A small contrastive image-text model, trained from scratch.
Training: muon at rate 0.013, 12300 steps.
Data: trained on pictures of board games with random positions, seen at a slant, 97500 training examples, 32.3 epochs.
Rows from block 3 of the text encoder of a small contrastive image-text model, named by matrix and row number. Rows with one number belong to one neuron. Each number is 128 + 32 x the weight over its row's rms, rounded and kept within 0 to 255. All counts start at 0. After the name is the row's rms in percent of the matrix's.
After each neuron's rows are labels from the 100 texts, of 14848, where the neuron reaches its highest value: "tokens" is the input token at the peak. Only what is clearly more common there than usual is listed. The data: pictures of board games with random positions, seen at a slant.
# fc1: MLP up (text_encoder.blocks.3.mlp.fc1.weight, 768x256), inputs 172-255
# fc2: MLP down (text_encoder.blocks.3.mlp.fc2.weight, 256x768, transposed), outputs 172-255

fc1.170 098 [150  78 149 100 113  79  95 134 169  76 117 145  73 162 141 157 100 104 113 118 151 150 195 144 106 166 117 127 129  34 133  46 127 117 143  87 110 104 122  78 167 148  99 135 121  98 123  68 136 128  58  73  70 102 148  97 109 157 157 103 153 112  52 115 148 113 126 108 147 112 110 138 150 150 206 127 167 102 124 123  87 113 118 142]
fc2.170 100 [ 97 179 103 144 172 178 193  96 144 137 104 157 138 128 137 138 129 127 122 143 104 171 125 114 104 138 100 138 117 139 100 133 125 114 119 145 101 130 156 100  97  96 149 155 134 145 154 173 175 217 110 144 147  92 172 177 148  95 143 132  87 112 106  74 182 130 108 110 152 110 127 133 197 154 139 183 139 170 151 161 126  63 108 153]
tokens: "19"; "18"; "20"

fc1.618 098 [214  93 108 116 129 117  99 153 109 113 126 136 112 110 110 153 115 108 140  72 147 109 113 102  81 161 135 139 117 100 188 140 169  97 122  41 156  93 128 151 122 150 123 146 144  85  72  82 111  89  76 116 159 167  94  77 107 193 129 109 222 117 161 199 122 104 121 111 110 124 141 191 114 143 112 125  65 166 107  95 116 156 116 180]
fc2.618 096 [165 107  96 102 133 101 158 133  98 163 149 159 116  94 169 118  99 125 138 165  95 137 105 156 126 107 194 120 119 152 153 168  59 151 115 139  94 150 146 148 137 158 133 139 142 102 125 106 194 127 103 179 117 108 107 168 139 144 111  57 128 132 132 137 133 157 187 127  92 202  33 112 115 152 158 149 121 133 183  51 157 141  95 199]
tokens: "<end>"

fc1.174 100 [194 126 141 181 126 146 151 114  89 109 136  90 155 160 105 151 137 150 142 101 192  97 105 155 156 121 142  77  87 120  93 126  81  87 230 114 119 112 120 124  84 132  76 149 131 103 109 155 112 136 130 108 177 104  97 176 146  97 122 118 123 131  87 162 141 120 130 125 151 136 119 106 162 102 113  81 107 148  58  75 115 159 174  86]
fc2.174 096 [124 136 210 114 118 157 108  71 118 130 159  84 109  77 133 126 151 103 215  98 123 163  14  80 129  87  90 154 156 142 153 200 136 147 137 132  92 111  70 130 118  81 147 149 135 126 124 100  70 107 117 142 171 118  74 139 164 153 108 126 112 184  91 183  92 121 193 133  88  62 102 145 139 152 179 173 151 193 141 145 108 119 124 129]
tokens: "5"

fc1.116 107 [131  79 143  86 144 108  95  44 125 109 167 118 120 129  66 132 101 105 102 130 157 134 180  77 143 114 161 150  93 140 145 158 104 127 107 194 143 103  96 119 121 116 107  66 139 165 116 111 162 121 153 123 120  90  88 105 108 100 126  99 127  97 113 129 128 172 112 149 112 173 134  99 111 111 138 199 105 150  97 102 114 121 160 152]
fc2.116 097 [142 185 139 146 129 129 142 148 115 118 132 165  63 124  96 161  92 144 173 165 116 134 120 125 188 119  70 119  35 172 155 165  90 141 181  79 137 156 143 133 135  99 168  91 123 115 122 164 144 130 117 120 149 157  90 191 102  97 118 117 117 165 148 157  95 122 140 148 197 108 102 155 156 119 208 126  86 183 113 131 110 138 132 114]
tokens: "5"; "7"; "8"; "17"

fc1.670 100 [165 132 101 126 144 201 130 114  75 166 146  87 138  19 144 190  75  75 136 115  80 101 114 158 139  85 124 154 121 122 125 125 137  76 123 132 177  72  91  99  59  84 147 130 166  86 135 121 129  91  97 210  84 137 130 101 122 127 153 101 111 145 108 201  86 142 107 134 143 138 158 119 139 177 122  99 151 209  94 135 117 138 140 162]
fc2.670 097 [139 131 131 166 114 128 126 113 180  84 170 107  86 138 193 159 104 214 133  86 133 106 121 121 184 117 134 116  52 126  72 144 109 155 169 157  98 108 105 149 190 137  95  91 124 234 146 111 107  81 135 132 104 139 140 120 109 130 161  78 106 185 113 127  89 155 134 150 142 163  62 145 161  89 144  88 119 158 146 122 164  58 162 204]
tokens: "5"; "23"; "20"

fc1.106 102 [140 192 149 128 139 103  81  91 123 113 120 165 173 113 133 106 182 163 101 114 124 159 213 131 148 144 100  67 161 114 157 148 146 104 128 121 136 200 116 207 156 101 159 117 144 119 151  97 120 166 154 156  80 154 136 137  98 171 155 140 189 134 194 119 159  67  94 150  36 193 151 118 191 171 152  75 145  71 130 158  98 124 107 160]
fc2.106 096 [173 115 146 105  79 125 125 146  77 124 140 133 138  63 117 109 169 115  98 137  87 137 172 185 141 114 130 112 128 140 100 124  91 150 104 108 136  64 180 136 120  70  95 132 168 110 146  98 118 122 157 167  53 122 109 134 131 168 118  94  94  66 139 138 172 143  67  98  95 174  87  91 109  66 171 105 144 118 116 115 134 107 117 179]
tokens: "0"; "<end>"

fc1.197 104 [113  76 183 117 125 136 138 117 150 166 156 134 158 163 152 173 166 133 154  97 100 157 134  36 163 116 124  92 141  69  79  97 143 127 117 121 134  74 139 112  86  80 138 140 140 113 136 132 165 149 129 116  92 151 124 144 137 177 113 134 106 112 158 104  49  92 126 208 128  96 103  75 123 146 137 176 128 162 138 133 124 107 110  75]
fc2.197 107 [139 112 171 199 117 160 181 155  61 161 134 179  88 137  56 137  85 166  70 119 109 155 153 135 142 136 136 153  96 133 193 167 141 126 133 118 146 143  99 161 126 109  71 137 109  98  95 132 103 150 141 159 100 116 117  97 173 119 203 121 150 148 158 137 161 100 132 150 146 162 132  74 130  96  92 148 104 104  68 184 117  75 115 185]
tokens: "noughts"

fc1.719 093 [109 145  97 140 165  91 113  98 121 125  85 124 125  87 103 120 133 134  93 156  98  74 116  96 105 147 199 138 176 106  54 182 144 143 189 139  77 163 179 137 123  85 155 159 117 129 159  96 112  80 150 173 155 145 121 129 135 112 119 105  98 108 188 155  92 117 149 127 161 174 130  96 157 161 140 163 147 132 120 153  74 171 154 167]
fc2.719 096 [146  62  73 124 146 150 162 153 124 145 159  89 114 156 148 111 151  89 126  96  95 108 142 158 125 140 114 103  79 136 128  90  70 175 128 122  95 129 139 117 118 106 180 120 121 121  98 129 102 133 176 137 134 148 135  85 121 147  80 120 145 136 108 102 109 143 109 115 112 134 161 133 123 136 151 130 118 159  95 136 127 136 217 100]
tokens: "0"; "<end>"; "black"

fc1.653 098 [152 154  82 110 184 104 122 130 148 124 141 159 159 184 129 181 128  79 116 139 171 137 119 180 157 102 138 176 132 120 105 142  92 138 133 151 131 123 116 115 124 167 135  97 129 160 117 133 101  82  88  78 246 138 135 188 183 115 138 127 133  46 119 111 139 131 150 176  82 127 123  99  93  95 122 104 119 165  90 112 103  66 109 109]
fc2.653 097 [196  51 118 169 149 165 183 109 121  57 125 161 141 109 192 150 129 105 145 116 102 169 143 193 148 108  85 183 186 144 143 157 126 185 125 156 146 172 110  98 152 136 104 142 110 168 144 189 135 102 132  99 129 161 121 159 216 125 123 141 147 138 119 130 101 128  97 150  91 101  84 175 115 129 142 134 107 125 164 103 101 121 107 158]
tokens: "19"; "20"; "21"; "22"

fc1.54 097 [ 85 108  84 162 139 119 136 149  60 129 124 150 136 126 147 165 115 101 149 140 165 117 145 112 155 120  41 121 133 170 160 119  92 135 141 122  76  69  94 154 146 108  93  57  94 127 145  97 108 147 168 157 151 125 109 140 174 133 141 101 151 176 154 104 159  81 169 129 121  88  76 167 137 157 118  83 117 124 108 152 158  95 158  68]
fc2.54 097 [120  66 143 172  70  90 123 125 129 133 189 195 151 125 149 176 149 107 163  87 148 136 196  61 100 121 133 157 127 175  96 128 124 163 129  87 118 110 120 113  37 147  97 156 158 125 104 156 139  95 111 176 116  89 164 135  98 134  33  92 167 123 148 120 142 114 178 128 140 131  98 148 185 108 121 156 134  89  92 156 116 159 101 105]
tokens: "5"

fc1.371 095 [161 212 165 148 113 157  98 130 139  92 111 113 169 134 120 152 149 135 102 144 136 158 118 157 123 158 165  96  87 204 110 176 142 108 139 121 207  94 155 121 143 167 108 101 141  92 125 112  90 140 172 131 203 141 127 106 117 178 125 119  86  44  74 143 111  70 113 195 119 156 156 135  97 119 109 126 132  86 181 116 122  97 144 143]
fc2.371 091 [186 134  77 123 164  87 159 150 129 147 135 147 110 146 103 201 163 145 129 215 137  85 168  70 132 150  59 173 111 126  74 173 117 148 105 148 167 121 123 131 160  99 119 125 117  78 141 133 176 156 104 124 104  73  83  61 101 128 146 112 174  99 146 160 133 106 116  99 192 112  43 122 153 180 154 193 134  73  84 152 170  85 169 129]
tokens: "noughts"

fc1.707 104 [122 162 157 136 139 135 109 116 155 149 161 138 104 156 122 123 154 111  97 137 129 181  99 148 109 132 126 189 108 113  88 155 192 185 169 122 116  70 125  64 139  94 228 108  73 167 140 115 116 141 156 152 151 122 132 196 140  96 144 113 122 118 170 137 113 133 104 144 119 124  95 111 121  75 157 184  96 106  97 123 129  68 119 165]
fc2.707 105 [115 142 106 188 157  90 151 115  95 138  70 225 124 156 132 132 201 104 100 158 141 157 164 168 111 121 135 129 121 116  86 199 118 145 146  98 203 152 135 124 172 150  63  95 129 100 104  84 118  95 164  76 135 134 137 161 174 128 124 155 134 131  93 154 173 116 128 194 152 181 153  62 131 155 121 121 184 122 152  97 176 116 126 144]
tokens: "noughts"

fc1.177 102 [129 209 166 123 125  94 104 106 166 127 128 155 182 110 156 152 120 142  93 155 103  58  97 127 113 160 115 172  51 141 111 109 143  59 131 175 157 164 149 164 102 140 153 100 159  99  78 109 126  91 126 164  79 147 120 104 101  98 163 114  86 108 152 120 120 126 140 132  51 156 147  99 111 125 123  84 141 108 118 182 122 119 126 180]
fc2.177 097 [169  99  91 158  96 109  95  96 100 139 119 137 159 135 112 124 154 152 175 163 125 111 121  84 141 161 160  87 119  88  82 185 101 102  92 120 152 172 174  87 128 115 101 179 126 135 140 176  94 146 162 173  81 124 103 142 110 158 165 110 138  95 151 146 148 118 153 132 113  44  86 155 160 176 139 110 125 120  83 124  87 134  72 115]
tokens: "0"

fc1.741 100 [136 117 147 188 123 156 111 145  64 109 105  98 139 133  95  95 142 107 160  98 151 160 120 126 106 159 135  82  66 143 106 143 151 149 116  94 152 145 152 162 114 137 117 153 144 112 117 110 147 122  76  99 145 107 163 126 142  46 104 154 132 218 161 169 179 106 131 136 114 116  98 161 139 162 171 192 124 100 157 115  96 128 123  97]
fc2.741 095 [138 157 149 143 108  76 156 119  89  63 138 139 144 133  92 119 143  72 123 109 111 144 121 115 103 139 150 147 142  88 186 133 104 129  99  93 125 122 153  65 125 110  90 144 172 161  97 122 136  61 140  99 169  32 131 200 106 129 102 120 130 149 120 129 161 185 108 119  67  85 142 162 107 109 168  78  76 119 102  80  90 160 157 159]
tokens: "<end>"

fc1.285 096 [ 79 134 116 158 169 136 102 147 126 139 197 149 105 145  87 120 149  75 138 129 154 169 138 123  99 113 107 138 157 105 106 193 146 123 164  95 116 109 186 118 115 105 114 157 119 119 118  57 104  55 111 166 122 135 139 137 149  70 205 145 142 130 134 131 141 141 148 108 122 129  97 161 125 164 122 138 104 107 191 105 108 139 212 106]
fc2.285 096 [ 90 106 151 116 124  57  85 206  92 143  37 149 155 119 137 147  55 130 113 125 137 113  88  73 149 131  91 143 143 105 103 171 100  51 157 131 118 125 144 130 126 129 110  94  71 131  86  44 163 136 142 139 117  95  76  77 118 161  69 151 124 196 152  54 117 146 149 134 150 114  72 130 132 141 242 112  99 147 141 129 151 163 104 126]
tokens: "0"

fc1.610 101 [141 106 112 134  85 149  56 139 131 145 106 101  94 155 199 115 187 120 138 156 132  98  87 108 124  87  49 115 126 151 131 128 102 103 148 135 197 148 118  81 130 175 131 153 106 168 154 118 183 130 117 111 145 148 129  91 100 146  95  89 143 179  61 147 169 100 124 138 162  82  99 122  94  88 148 108 129 165 153 111 160 166 145 138]
fc2.610 107 [124 136 106 146 159 118 109 136 193  96 120 144  86 140 151 160 158 185 149 131  83 138 131 127 112  51 160 126 143 130 119  85 103 104 140 160 166 132 128 116 158 179 112 113 128 160 117 105 153 104 176 140  93 148 130 128 171 143  65 108 144 137 130 174  65 161  91  88 130  87  94 128 138 160 156 168 162 127 163 121 186 174 152 103]
tokens: "5"; "<end>"

fc1.137 096 [118 164 120 149 144  81 143 131 157  99 125  50 128 134 108 133 154 135 119  90 149 102 148  68 120  65 162 148  81  74 114 130  71 199  99 185 128  94 158 136 153 120 121 137 152 101 150 110 141 122 192 111 149 159 120 202 154 140 116 141  94 155 108 125 148 164  83  96 120 128  65 113 162 108  85 134 155 131 144  93  86 126 139 150]
fc2.137 094 [101 144 171 125 141 168 123  45 126 109 116 188 135 127  66 133 157 129  72 163 160 110 100 114  86 126  93 123 104 156  69 126 141 157 218 174 138 111  93 129 155 105 137 152 129 129 132 119 131 173 148 111 187 170  97 119 141 132 119 163 118  85 105 144  82 116 112  45 117  51 181 110 104 113 131  68 104 144  89 136 141 168 109 131]
tokens: "5"; "24"; "25"; "23"